A small image colorization model, trained from scratch.
Model: 48-pixel images, arch rcan, norm groupnorm, activation relu.
Training: ademamix at rate 0.00225, 7700 steps.
Rows from block 13, named by matrix and row number. Rows with one number belong to one channel. Each number is 50 + 15 x the weight over its row's rms, rounded and kept within 0 to 99. All counts start at 0. After the name is the row's rms in percent of the matrix's.
# convs0: first 3x3 conv (model.blocks.13.convs.0.weight, 64x64x3x3), inputs 40-49, a 3x3 kernel for each
# convs1: second 3x3 conv (model.blocks.13.convs.1.weight, 64x64x3x3, transposed), outputs 40-49, a 3x3 kernel for each
convs0.9 154:65 64 64 67 64 64 67 65 67 62 46 49 66 60 57 66 67 68 68 69 69 70 69 68 68 67 69 61 61 60 63 63 62 61 60 62 65 67 66 68 67 66 67 69 68 65 69 68 66 68 69 66 67 66 61 58 56 56 57 56 55 56 58 66 66 66 67 66 66 63 66 64 49 47 52 47 48 49 53 51 48 69 62 65 66 66 63 66 65 66
convs0.10 089:43 45 31 39 42 32 36 37 37 61 59 52 70 62 42 73 53 50 35 37 30 35 32 32 33 31 31 48 39 33 45 46 39 41 45 40 33 32 38 28 29 35 29 27 34 46 47 55 52 43 50 44 39 35 36 37 38 37 35 41 40 38 39 39 43 47 46 46 46 40 36 40 87 79 81 94 85 73 94 88 77 33 36 38 37 34 33 33 34 33
convs0.11 079:36 35 20 36 33 27 33 33 23 65 48 30 64 37 30 34 26 30 59 59 61 56 64 64 59 65 69 31 31 32 59 38 36 69 50 43 68 66 59 66 66 53 61 63 57 53 53 55 52 58 56 50 53 53 32 32 29 29 31 29 31 35 30 46 53 53 43 47 55 50 49 58 66 64 65 79 81 76 85 92 86 60 44 38 59 45 42 58 47 38
convs0.12 075:38 43 48 31 32 41 26 26 30 87 78 83 76 75 69 76 71 64 40 38 38 39 40 40 36 39 40 33 34 43 30 34 40 33 33 42 36 38 40 34 36 36 37 31 34 50 45 50 55 54 54 69 70 70 40 52 57 34 41 39 26 34 28 30 27 20 51 30 30 55 45 36 72 70 40 70 71 68 73 68 72 26 32 25 28 34 27 22 26 25
convs0.13 074:52 72 82 37 66 70 51 72 78 21 33 69 20 18 15 58 39 49 36 38 52 41 46 60 44 44 64 34 31 33 46 42 34 46 51 46 45 61 65 50 58 62 47 56 63 35 38 44 51 54 55 49 53 58 31 33 31 34 29 28 27 30 34 80 92 75 93 98 98 71 81 96 67 62 50 62 64 58 54 59 61 33 54 62 36 53 60 47 63 63
convs0.14 089:35 37 45 37 41 51 50 52 60 26 22 41 20 29 42 25 32 45 66 68 70 63 62 66 64 63 64 64 58 59 63 51 56 76 69 69 65 68 70 69 69 67 68 68 69 35 33 35 36 32 33 29 33 34 46 51 55 51 47 56 56 55 59 75 72 71 73 71 72 65 64 61 55 50 48 54 43 45 47 36 44 57 55 61 60 60 62 63 67 64
convs0.15 105:59 60 62 62 64 61 58 60 59 31 30 23 30 31 26 25 26 25 57 62 62 58 66 63 58 59 62 56 63 61 54 61 62 55 58 62 42 45 48 39 46 49 46 50 54 67 65 62 64 66 61 62 61 59 54 57 62 56 55 59 59 60 62 23 30 23 19 28 17 10 17 13 49 50 48 52 49 49 51 49 51 45 46 44 52 51 50 51 53 51
convs0.16 101:54 55 46 64 62 50 64 69 64 70 64 54 69 63 52 70 68 57 55 49 43 50 48 42 49 49 49 65 64 65 69 66 67 70 71 69 66 68 54 66 58 49 59 49 46 61 61 55 62 58 54 55 51 43 62 58 58 61 53 60 56 55 64 99 96 91 99 84 92 90 70 62 15 12 15 14 14 09 15 16 12 45 43 36 49 46 31 49 46 37
convs1.9 081:38 42 40 33 32 30 39 38 37 47 51 55 46 47 55 49 45 53 46 46 52 46 43 44 39 41 36 24 24 24 22 20 23 25 20 24 50 51 52 49 50 52 47 48 49 54 53 56 55 50 54 48 48 53 19 18 26 25 22 20 26 24 25 45 45 42 48 44 43 43 43 43 51 46 49 48 43 50 47 49 48 49 50 48 47 40 46 43 39 39
convs1.10 103:63 60 58 66 61 62 63 55 56 42 38 43 41 40 41 37 37 39 72 71 71 72 69 73 68 69 72 30 33 32 32 32 32 31 31 31 48 50 45 48 45 47 44 45 45 63 65 60 61 64 61 61 61 62 32 29 32 33 31 30 34 31 29 45 43 46 42 46 45 45 47 49 39 36 33 36 34 33 38 35 36 68 67 59 68 64 52 66 56 48
convs1.11 100:56 57 58 48 48 51 46 50 51 59 59 52 58 60 53 59 60 59 63 60 59 68 62 60 65 63 58 29 30 33 31 34 29 31 28 32 41 43 42 47 46 44 45 41 40 63 63 63 66 66 61 63 64 65 22 23 29 22 24 28 22 24 27 49 52 55 51 51 53 51 53 55 40 43 43 39 38 40 39 38 42 28 26 31 26 24 27 25 24 24
convs1.12 103:53 51 51 54 53 51 57 49 50 60 61 58 58 59 59 57 58 53 61 59 66 62 58 60 63 62 60 29 28 32 29 30 33 31 32 32 52 47 47 50 52 45 50 48 47 65 66 64 61 61 65 62 63 61 28 28 28 27 27 27 28 24 25 50 50 53 51 53 52 52 51 54 39 37 37 38 37 38 39 38 36 33 33 28 34 31 28 38 35 28
convs1.13 100:58 55 58 55 54 56 55 50 55 53 56 54 47 50 53 43 47 47 65 67 67 65 66 65 65 62 62 29 29 31 32 30 30 32 29 33 48 53 54 46 49 50 46 49 48 64 61 64 60 61 60 60 59 60 25 23 21 28 24 27 26 25 25 41 36 36 40 41 43 43 44 45 40 39 41 39 41 39 39 39 37 59 56 53 58 58 55 54 50 48
convs1.14 106:48 51 52 45 49 50 40 38 42 47 51 51 45 49 48 47 47 48 62 63 59 62 63 57 57 60 59 29 29 29 27 26 29 25 27 28 52 51 47 51 50 47 48 46 48 63 64 62 64 63 61 58 64 61 24 24 25 23 23 21 23 23 22 44 45 43 47 45 45 48 46 45 40 39 39 39 38 40 39 38 38 32 27 27 35 29 26 31 29 29
convs1.15 170:44 53 66 43 57 63 44 60 61 48 53 56 48 51 57 45 50 53 53 54 50 50 49 45 41 41 36 26 28 29 24 26 28 23 28 30 40 42 45 41 46 49 43 49 51 32 35 42 32 35 40 33 35 40 42 43 50 39 39 47 42 43 50 52 54 51 54 57 53 51 54 53 00 00 00 00 00 00 00 00 00 51 46 56 53 46 60 54 46 58
convs1.16 098:62 61 62 58 61 56 54 56 54 59 59 61 62 59 61 62 59 58 69 71 73 68 68 66 70 70 73 32 32 29 31 30 33 31 35 30 43 41 43 44 40 39 41 39 38 66 70 63 64 65 63 65 64 64 34 36 33 34 31 28 33 32 32 50 48 46 47 53 45 51 47 49 40 35 35 38 39 34 37 39 37 41 41 34 43 37 29 34 34 32